A small image autoencoder, trained from scratch.
Model: 48-pixel images, encoder norm batchnorm, encoder activation hardswish, encoder widths [40, 56, 88], decoder norm batchnorm, decoder activation silu.
Training: soap at rate 0.0038, 4100 steps.
Data: trained on views of escape-time and Newton fractals, 145000 training examples, 7.2 epochs.
Rows from block 13 of the encoder of a small image autoencoder, named by matrix and row number. Rows with one number belong to one channel. Each number is 128 + 32 x the weight over its row's rms, rounded and kept within 0 to 255. All counts start at 0. Numbers have three digits each. After the name is the row's rms in percent of the matrix's.
After each channel's rows are labels from the 100 images, of 14848, where the channel reaches its highest value: "place" is the part of the image that holds the peak. Only what is clearly more common there than usual is listed. The data: views of escape-time and Newton fractals. In brackets: how many of the 100, against the usual share in percent.
# convs0: expand pointwise conv (encoder.blocks.13.convs.0.weight, 528x88x1x1), inputs 0-43
# convs1: depthwise 5x5 conv (encoder.blocks.13.convs.1.weight, 528x1x5x5, trained with AdamW), a 5x5 kernel
# convs2: project pointwise conv (encoder.blocks.13.convs.2.weight, 88x528x1x1, transposed), outputs 0-43

convs0.375 072:099179220117066102108115133181142096077135128142098128099181170086165162142150124177130094201164132175169111114133132130139132108161
convs1.375 089:120071073142153065123081105110096154126164151148118068116153151118166155142
convs2.375 060:163114155136121156087128130086153122119114098148102161090139120066150136136119095116101123140211083118199118158056096136179139114096
place: bottom right (44 vs 11.1)

convs0.53 065:138125108124106128191079085136155105155119119056092183159093087151066136085146172153119138113124100117093148125113165153193113109140
convs1.53 092:092120188147176154141186104173107119189163120136160146114115116155184129131
convs2.53 070:070149116118188111090154169143086145107124119161141111110131147154180062169095099062147143107150174111157172143146088095121136157130
place: middle left (34 vs 11.1); centre (33 vs 11.1)

convs0.83 079:129127096112160160133101124102113067148085134106103124110131156146163165112140096104154078197107113139099096127076122126147129125093
convs1.83 097:114082114095123067142075145156124089124162139123161089138109068070112158118
convs2.83 078:125142088084106156131172123090114182158140103093154112169114096136135186145122125101100150165138118113097091156115087140170141162113
place: middle right (53 vs 11.1); centre (37 vs 11.1)

convs0.81 119:187107166112063115164137145162140117124137166080154121145145140148167159124148132076118120143147134136156057199157158107110143138129
convs1.81 098:115135132125132130161206160089097152166132095150166208107145121100122146163
convs2.81 111:087218120125171158105076131135103129121139119149092116112118124125145068078124121115113122174132142106170221097154126143175132111135
place: middle right (27 vs 11.1)

convs0.296 075:144084158166126153122114130146114198140169141150225141113160167150127072109142086106173101110156135140189112156143156144106128111104
convs1.296 077:120116183124111124107153136107147178205121112146137195182116100153107107162
convs2.296 084:078095102106108102131147141109182047141126146121058098157068136122117101132166129168070172088121149110046161087109140068145150152146
place: bottom right (29 vs 11.1)

convs0.186 075:153088152119149219157099098147119180159139133113090114095118144115065113100100137133165130166132144043172141155142078101139122094107
convs1.186 099:125087146096138132141126082152162192182089080102186123100122101168144132141
convs2.186 072:098083152082109152157129120131118154078117156113144101129142147089111152169161042134089164057069150122110108166138155125131165106095
place: bottom left (51 vs 11.1); middle left (29 vs 11.1)

convs0.523 128:175110141145163091153112161170158159140041210136096107095118163107118128140152146135074119128103137096125120066113144080114122138115
convs1.523 107:121117136141121140131098093141046064136069052138136139139130139140088142133
convs2.523 116:152113113124138129155142140119140126190109151159119113138126109154147161154107144096157108131177187168216191170168169171165144096075
place: bottom centre (43 vs 11.1); centre (28 vs 11.1)

convs0.35 074:138182096154117131104129152120147116126081150133121170153159158144136149147120121128127190137113174186150113077173114160067076046111
convs1.35 097:145181135123178099179125191148171175159136139101119172166112098144111116160
convs2.35 074:123141140056087119093166150140179106152142162128169096162056099150133078158082149143141110137150118102123123130130186108149144207131
place: bottom centre (43 vs 11.1)

convs0.485 076:131157127092077147139158136156159081155148070147105162125193129116121091120105065184117167127092121083139140150101173142179049128090
convs1.485 078:117098108125146051068179131092119100133113131086138188130167147121155095116
convs2.485 094:156143123162127139119183149124164162129166160105070084107137150181054152104126123118156150109101190154095113106143176137143108129191
place: bottom right (33 vs 11.1)

convs0.125 114:156175177105123189136122080107161119103182141092114120115178176139106146100160118092133143091026091144106101079043139125177135150134
convs1.125 100:129140182103154148121187090140124185177183160079086128103155139135124133121
convs2.125 098:064115091120138132105193149083160132136104161180132078114144063098118097141086134130129111126167155124108158125160192134086094145105
place: middle left (28 vs 11.1); centre (27 vs 11.1)

convs0.104 074:144137159110077112108159106118158149130108087136148138112140106140157092134106031169106127174176055140150104132099148144148112144119
convs1.104 092:173139176101116108167142168126170194121163095128176095103114097117087156139
convs2.104 076:118114124096101159158104107195129095181189064100166076180132107162058152103128128108137151145179123139074118129133097069082137102151
place: bottom right (37 vs 11.1)

convs0.522 094:132103150106089068120087168098132134136092125132151168168147110179168082132088113169115128098165091173134152088117072114120081148105
convs1.522 098:128170119093126178161095172131091105130103142105142081091125103127060080090
convs2.522 074:108144174099084135159065137081089136131095124142171066191146066182096061145135153124098141135154168139138127130146127131090069124164
place: top centre (74 vs 11.1)

convs0.476 110:107103138181069105179152140069082093126111099171120173123076143107154125116106101167106161112141104098201113192117139127065086135163
convs1.476 084:156125124152140122077091130084154086084056077161103091133157108147095143121
convs2.476 093:100108132144121070110188074117132124195147154121106122081132111066157109152084101130170162131089148106096091131102163123134128088107
place: middle left (40 vs 11.1)

convs0.353 185:155149175050129089128108132111109079162162173076089106114129106121113172102105099122181139188070173125104167091151124106134139127085
convs1.353 120:124128062113111126133089155113127160193110153141115085142131123121031120119
convs2.353 211:115132141101089177125139087117120153112128099173135137143119125104153127137131144082038181114193089122125084179152160197170127101165
place: middle left (38 vs 11.1); middle right (33 vs 11.1)

convs0.520 075:110148146122174135121099062104089095139071150148075107158153094159092108109136171106137140139132135124118152143212089129169082200140
convs1.520 090:111115122167093129118140114146166136127160163112157155190192130174147203138
convs2.520 069:126138092083142057074118115148131159091145092130107174103133146186116086118116063104128173124123166142126134148174213101204144145104
place: top centre (29 vs 11.1); top left (29 vs 11.1)

convs0.288 114:136116106114111154102098166140157128100149135085074121158115137128126175093136148119052120128149114135067151078164121153112112095103
convs1.288 122:147139132093158093146101126120073068067097069101105082102148141110113108117
convs2.288 099:178147118150096159126129126127141198084170098138058171160155167147098141117105081122130135064132160117152154149136089102157124150134
place: top centre (51 vs 11.1); centre (48 vs 11.1)

convs0.305 110:157151143115106139115176093147179089153145150144092125074132189092062098126150145176105112155138149140167070079052153189131146107137
convs1.305 095:166086164151149162102136087137119096135114090100125088077143071102081124081
convs2.305 091:090097138102139086174080130103141096148171145116100118137144159091139150220095117167132125139123110155166104105131085134160194184128
place: top centre (84 vs 11.1)

convs0.396 086:149135178164164158133138121127089145067140143072108081087143180112086143127151084119120142133100160085145149167169085118111172122167
convs1.396 101:113138169151165167113097111139120119139059070154118157109080143132122053129
convs2.396 080:119152182183090105142104120087078200084100063115224107111110117102086124159113134119066157128118116149132145114141095173146124116142
place: top left (27 vs 11.1)

convs0.254 079:144164143142107149107077105177113148114139093055140099111130124090096187157153082083155105107102137137102151137107152142122218123143
convs1.254 101:108151118153172119136179192149101173176106193146095128155127100133097118096
convs2.254 085:099140193120143096129164134102122070076161088128130143177081134184143052112103142121126160139146126124130144145145144089139094127139
place: bottom left (44 vs 11.1); middle left (44 vs 11.1)

convs0.274 089:149115117187165139084079096171101136148193159160122090142106167125061126097120121131116121118123152105118121141165097154169122095186
convs1.274 077:129135169126147116129114144180138072075132165111124084174183134152157189143
convs2.274 096:182137099169120147106111145108107156136144108189142160067091161113187130135094092124072116161086071141175100119118111155136135126123
place: centre (31 vs 11.1); middle left (27 vs 11.1)

convs0.510 118:180092164074116148131105085171122078134165111111084097124130118128140191155169179021104112154154106156095151096168151130095113120113
convs1.510 086:123110149131120093151166109118158198177168126094122219139129133130146104104
convs2.510 120:079118049170113109107130161156120146119119166108142099117132152124124091093108108164146165093080154113129167170127192123136145071136
place: middle right (28 vs 11.1)

convs0.315 081:126144153110129075098121099110022175138130127151096144147087075134099148098136141127160134099123175130129100120224092119116113096164
convs1.315 105:129103169154137138124121143123115187175189139136127175182106163165167177109
convs2.315 092:125096120081160138134165098145178114143162071135139157128142093148111127136134137040112142132119165084111160123156109069197142156116
place: centre (30 vs 11.1)

convs0.197 100:134228120122144142089133127108087185160162139151125117114135151195108117097156165073179194169136113149121167145141106144196167114130
convs1.197 102:127134163114175132130102111116140155073172164096098067154138115067078161134
convs2.197 075:068190104156158038121136124097092210089080151163135189111125127176170080101095157094162135192111102152150166127114180130153122081118
place: top right (57 vs 11.1)

convs0.205 072:129180128109102156134155093155097180120138159084104052145068139148100126101130137152124140127060138133112091099143117158126090163150
convs1.205 098:141110115163081108148125134096112187157110155175177131157150161195164121160
convs2.205 080:125074141157164115082143102135190138140190124150080190156160114100150140095158094144133127123121065116135149147161133125161110122202
place: centre (30 vs 11.1)

convs0.226 079:170104150085109118160091135147164131088166194123170081106098145142109151089114135136119065182121142140170082170109107187112098052143
convs1.226 095:140179171148133186130161174116135109125144094186105080076092110148097117121
convs2.226 079:121109063127145131123088119174160109119142095121090115096116124176220065156086121104172141155135116204142110128126131145105095146144
place: top left (73 vs 11.1)

convs0.183 076:136118112165149127139093144094111179146166125169188121125183204092135110143124044185100115152133093147163140110112153105122150123122
convs1.183 107:099070125111076080085132095150077117106154092098121151109094157149150159087
convs2.183 070:196116093131111168083095119129197101101151178144163074113123152102114121119130112170069168162153144100085080088143149133101121121091
place: bottom centre (76 vs 11.1)

convs0.468 065:193129117112105107160160082072094106061132108058174103144147118163115146108112178149147118163113130075125143160106130121143154152175
convs1.468 105:149062108109089116088126165104091137081115127135172128115157169085085156085
convs2.468 085:187131099137052117154163079104141134083108144084169124123088093141126127108132099131165106134099069114117124132126156099103162130154
place: bottom centre (30 vs 11.1)

convs0.409 063:164160128126191121088079138100112121116124102127145135164153148135031166157099089166147139091117138113090168223165094137147111108190
convs1.409 086:139134142155167113118101160145115088137208169140138179151170089085107168142
convs2.409 065:097148118123098121163122130118130164155187097136125167089109163179166108128083151102101135117112087128129104072096162116095111169101
place: top right (29 vs 11.1)

convs0.129 081:130108144147131115074101197105121150097168163153089134166118155113101155143145187105087121098144138118105199140124088152054124086170
convs1.129 093:112100129110138145091163134167142147088143179086129092200198131139144094130
convs2.129 081:107185145136138151131159186110104149105170151145120146134130132139128126092090119129132112179129113084109105130099136072118076133143
place: bottom left (31 vs 11.1)

convs0.150 077:111120156148091149120144168109169139078114115135099187178094058171144103145137099085098134164107057140136121154095132134145091123096
convs1.150 097:099176162169105134158151173177083175170158126111133095131108165086125103101
convs2.150 101:118111100111096151130112128149157076156110147123144088140158081145159111082117128113114140098191155147095135106128093093114096217178
place: bottom centre (33 vs 11.1)

convs0.413 070:148137116133140116087097048120128169117126082111175105183178122147120149125177163135156074141141145146094169153122131094141133138193
convs1.413 095:109074116144156099111114153092065162068155154154153082090138081114117123146
convs2.413 085:134170113171180094164160086137106162174088163120197120128186113151176103137138177118173078073111174152150185102109156107116141106178
place: middle right (78 vs 11.1)

convs0.514 082:144152149160128091131181135142131102101116096046134187155147127116151102155103055152107113148132142074163151108128157075104042092083
convs1.514 095:091148162168120145134150159150138189106119188082137186138179150092113121151
convs2.514 069:126113181108189063123104102116124139123142117109071109129097089136100123131133133104086179170131087091159125107158102144134139220154
place: middle left (38 vs 11.1)

convs0.360 132:171168125163184092093095160129122172122155094132135089150113213148141129130152151114065079150124131079115191133125121082123112125154
convs1.360 099:128139147133125114110154148144172157185208147114096085096160154073105097145
convs2.360 102:140075128134096131118137144123126121104076138151135104107093025089145165129150090126121137144156098160099096134148128157134107181181
place: bottom centre (43 vs 11.1); centre (27 vs 11.1)

convs0.364 098:108150167123164125100114173202119150166186103118092110091144140103057107111133137138168095142097127088140166147097142143108129145103
convs1.364 097:128165173088091145147162143151164204154127127132185120102133105111189113135
convs2.364 079:114108159147158132164060139140121090132157114085108108114108117135104143188102025127144138109112140175130112114104175132159141148182
place: middle right (30 vs 11.1); centre (28 vs 11.1)

convs0.103 123:110119087119145083099127132115162126141140066173130142176128100117099090118080122134223118181151104130173099207150082185153141122095
convs1.103 104:135109139153147076106118121105118175098186158067087162106119084086108093140
convs2.103 112:158104163140167076190153087119132173106173134154147162142128121120141130206096161100162113092140188151172128174124057125117129127112
place: middle right (36 vs 11.1)

convs0.89 072:167086158120092165201134123166145122067184162092144110152090171130140138129136068137170072178162086127148165146162178085136060179144
convs1.89 081:125195181149192142177142155156112151153143136101098130099124144077143168151
convs2.89 064:091129124136133111144097163106138123132123084130139118158086071084140181155056099045074164157154152122143131085094066132122106214150
place: bottom centre (55 vs 11.1)

convs0.349 083:127104124160111162146156115105120158157087135131060125091069101100169192092160142117194077129094103076137126100160133134098119129161
convs1.349 097:150115117158174075060074120116105140090085099156110164124171102162121113141
convs2.349 078:188119105139087176132111153108107169121118092098162118109073083126150195123128179067139086161166158109142148132164159076115143124124
place: bottom left (39 vs 11.1)

convs0.194 071:162111188091173137140153134099099148154128132093136159159117165103098106093148121167153119123120118118088127119151155111137122093133
convs1.194 091:146146166168132167121144144119158139176096095160157109107071190138096136070
convs2.194 074:111168130164108140147177095118113191138114122125100163086041136146132169168123146118145123154121117102148140135106099146122151175146
place: top left (65 vs 11.1)

convs0.49 087:114149145112127105102104147147172126120170115160144136139122098114098135045173175112096079123156174171116145174165068161171124098126
convs1.49 086:078121115128162128116120099191069064115123130128128174152140118137125162198
convs2.49 082:142140088115125197118139108144097153148119098136159152076175147103125123170056073149111120161085077098128071117103081175103156113063
place: bottom right (34 vs 11.1)

convs0.410 080:141186148135110150161132114156120119080146078138102136119079134117088146161135172207190113124105141120118180163121150124120087101070
convs1.410 086:113115126145115130204183152126126204174167113164131117160115155107147115165
convs2.410 091:114127129103172118094144159156158081140138131120114132168102096142156073111106088097082137155141172092103102164173118133146155214205
place: bottom right (42 vs 11.1)

convs0.406 086:118083123117090117068157134118134162063110163124147152107088133102079111198144091165134152119143109088123194151079094116086125109123
convs1.406 095:106157098148111153150176097104129128120091057128152122121068152157132148056
convs2.406 064:163197156101126174129111180093113158153176082129160159170116129156106125084073107145094132141099151137111098180105084149103110100090
place: top centre (33 vs 11.1)

convs0.79 075:092142172129169126158126098060083153123134068106129159115134129169090106169144115130136199100076120089134127102156109134135046095141
convs1.79 103:152121115099116126075103083140131099063079075138089137122147164137124179171
convs2.79 089:139192131146138134145114138121071197148154113145138146100131167173112159165106155078123182086132106168135136109160087139119112062111
place: centre (40 vs 11.1)

convs0.359 072:142174158104040131063139170159154179118128149162108096087086124131104145103110114116217099136138131093112157137127156126121144122136
convs1.359 090:147162176172091151148194111161150124098077106156096110131129112094115115071
convs2.359 084:105169100086068095086123141161131131165123123151098134155100136092180124142090073137153153108114125115158144112113146123114120188166
place: top left (33 vs 11.1)

convs0.211 073:152126112125131096120117115108106143097174157144141145171131143121133118152200141148108190159167170114115184145084148169152097114124
convs1.211 093:095081129098110163088112152126089136109157153129079122155180140130188175175
convs2.211 064:119163074137126110101113195125134164080157109186137135155095177158177104095143109156101129095162136121080150133166197098120123102128
place: bottom right (42 vs 11.1)

convs0.7 086:146161167114127098134127108040079125115105109127074101149057111176131106097108145133118091125114127069113116127146165137123073123179
convs1.7 103:118114130072107124145127146152175164098123146151135166111128188204172082115
convs2.7 085:147075146104149101102129115182096166165093105123125153116108131144187141150143102095176148119151102110155153234113097079156173089131
place: top centre (33 vs 11.1); top right (31 vs 11.1)

convs0.165 135:126179138197086109164187093150143141045098128090127144142132122141165108150131121127093106161181106116170062141147180124144147123174
convs1.165 100:084090067143159144109070154151169113101136127134138057149115164153102159132
convs2.165 120:126066133175102141132164123137163153118090129115099111132170121165063136117169114179153150080082115070077148129132183091141121107133
place: middle right (40 vs 11.1)

convs0.146 112:140154138078136183182097132153147144132203161197114122156083138113174132101144121113139097088063120122168125132170112074090134107120
convs1.146 098:109146153143148092116160115137131080177122093095082174182131093087173147168
convs2.146 109:109108122177102124128151128125154109134056118081095066040123096108169134159096154094076130111173122095155139082111143152143097073106
place: middle left (39 vs 11.1)

convs0.80 113:161129098109132074128121154107089142085128192149093134142136146130141102170145155152118174106080099068138190105080105056074059136152
convs1.80 095:088103153151098138151116149145153143162213198082117158148150103122136127096
convs2.80 099:163130144134094179166150138164137114094127145127113152139151088113162111108141137112151094148167099147119070142135085164110128159119
place: top left (28 vs 11.1)

convs0.15 097:095046107169195122092124145108136130117188097129056091080173126086138140106139160087164121189147130161147140117146172140137085129146
convs1.15 090:132141063109077100130141125089120110152079088157146068073148130101110095109
convs2.15 074:155165146131104156179075113091073167115150124133116138157109164195154169117114085134114126114116095177148141144134042172131146142123
place: middle left (50 vs 11.1); centre (32 vs 11.1)

convs0.450 079:128134152151190126105146154094110117104161140142128171090129194137112123179156161182181104094127117111170114120103160120129116133156
convs1.450 106:082080097102133118111089133155142111114116146083153181184179138159121180157
convs2.450 075:162136109151064161114146141098104161120174120136148148134117200168143105157127119160107130109125124060086133105142142129119137082106
place: bottom right (39 vs 11.1)

convs0.44 110:165082154133107088100115094154133076138059101086159161088125104111106127130076123151138109129072098127119174087177163174140137139108
convs1.44 107:148117148148127133122089151101054075082080127085112122122089092091163098134
convs2.44 085:094110163076143166127052156078136115138136132104162115126127145156137078078089116127124091159108136142137135146141159122072151232095
place: top centre (38 vs 11.1); centre (33 vs 11.1)

convs0.82 076:103163132163105135112098104111129146117131131077114078181064126176124185160070177130132052159124086147132136156123127128089097104129
convs1.82 105:115166099146125179108163108122175163085152085192121158113113169129084160148
convs2.82 072:073127080120091159131171144130110142137101185101077081097079153099189116158127113117107185103074139131158067126068199124157154137144
place: middle right (38 vs 11.1)

convs0.247 078:166069140090063089109139051155093097124177137131136136172125111116110153114170131136114117124128056124205143138127161109146086138168
convs1.247 105:106136131103101139160057091118067131064116080155102116119133126152103158174
convs2.247 075:160109099132117111171146113096204167154130139203156134127151111147098119149176092110109084157122160098168116150110115063091089171173
place: bottom centre (59 vs 11.1)

convs0.369 074:178096169094094121176135185115143092159125120111129127169118084079099139128148156120135081133155162191124105153083140090099127092141
convs1.369 095:169170161092162165144161087088098153108092168132155091102109106101088087113
convs2.369 063:160149138124122101093141118152122066154156123089098078149054126148114120196071120108135203145143095140142134076122150104165140161173
place: bottom right (34 vs 11.1)

convs0.336 079:167144155097101068168155115167123115122111131094107149132139116130117109087117086194150114127123158138132100138177158113187141118128
convs1.336 102:091155150151106103091137150144134116097088165067081094082097084076128115137
convs2.336 082:158152165099131075105103162187131098144123086113075119125120115101112143121113059190159137136080122112144101106149158130132144108108
place: top centre (42 vs 11.1)

convs0.376 094:151199169127145147176126120155126164131115124113148135100111136126144127122115095117119081165209142138149100122148116143128112130186
convs1.376 098:138123119131102156184155080156091109142127083125095072116114077078084161141
convs2.376 093:132100141106118066147151132139200162126177107120127108140084150127205128108115079149112114146097097139077132187160173126112096136118
place: top centre (53 vs 11.1); centre (27 vs 11.1)

convs0.114 064:161137164138217092167130064095134076150149129142074157117136124132080085099112134162182121175118156188147162133175126160070069141153
convs1.114 091:073152111099109143162145155132147102118113174132159177171129128197147193138
convs2.114 056:145134074090141072097158144146175137093179145118100130107109121153209119159112076086084167141119095156129099143152185064206161147149
place: top centre (42 vs 11.1)

convs0.203 069:143117141091080165196097109196166152094138126156111130117101098136112106135079133135188098163151107139130143180113123102081095066126
convs1.203 095:145143165143096133167199124176171185192107117163132129127147101111108105132
convs2.203 074:075115105168158119080117151141163057127114104087103119173112122140124118138123107113112157095134180121109112090131147118178152206144
place: bottom right (35 vs 11.1); bottom centre (30 vs 11.1)

convs0.281 085:099189157170104110128213128129064145096167137132165145160124157101141109095111141166112161137123157178128176056096163114112098087154
convs1.281 106:101088101106106090083096126117130077092162082084093149168114118172163148103
convs2.281 081:128140099109085084037161142158152071135159148138089111168117098173127118089154104152102148135135174110075159098095205115070122044154
place: bottom centre (39 vs 11.1); centre (28 vs 11.1)

convs0.355 062:101096188145115148160171116107102094112163166098104122131113195110126132130079089160179122162127145125158094118134171124099086147155
convs1.355 087:146123165161071118167170133089196127152113110153191119093143171124136138154
convs2.355 069:116117064157151078101145128133137114161154154109127112125109074134204078184152115138143155123104165152126122132129186100127144122149
place: middle right (52 vs 11.1)

convs0.243 076:157137149093073135157137136159160150118123075190068159173144079152085143118093152126146093112162124165083115113105140092117086148130
convs1.243 107:140115092113133179177160102172190128134083130184103140123115180131159113096
convs2.243 073:128126093145153193181171113126112108135113125107185070145077117183183110152132116149122111177138151135099150143083091144165156155185
place: middle right (33 vs 11.1); top right (28 vs 11.1)

convs0.324 085:104213155130147149131201095112112178103131045133115105158109172160171098149158111188148150118125149111156152106121096110125091116121
convs1.324 080:115141106138131130145126181106138187230173111153128138148162144165129149147
convs2.324 092:140084090120117167075096139174180063158107140110106104128149106139090139097081166076111078143171157114118117131131157168136125187174
place: top centre (52 vs 11.1)

convs0.470 080:104154124124153075104119057141087180135103088145170174117131122093115100123156108109115132104097074152116109122123140163133147069142
convs1.470 094:102082096130171141113154102169065114095160158150132078129167169081149146133
convs2.470 066:096190159142120107125113130137145140093084122196145161069135160122129103107143087097109194135127112136155114109116169075139126137147
place: bottom right (42 vs 11.1); middle right (27 vs 11.1)

convs0.418 087:108131115169135170112180142105123132140173153088095212162120141145148055107191118149186162114150140146148116168110143165162098102124
convs1.418 100:100142158136149130076094114103068080111158176142116127117143100179152188157
convs2.418 063:071146157165189132100106134115151203112115096141144195132103111104133137159126092120126091138162124138130134126155133149170155106144
place: bottom right (56 vs 11.1)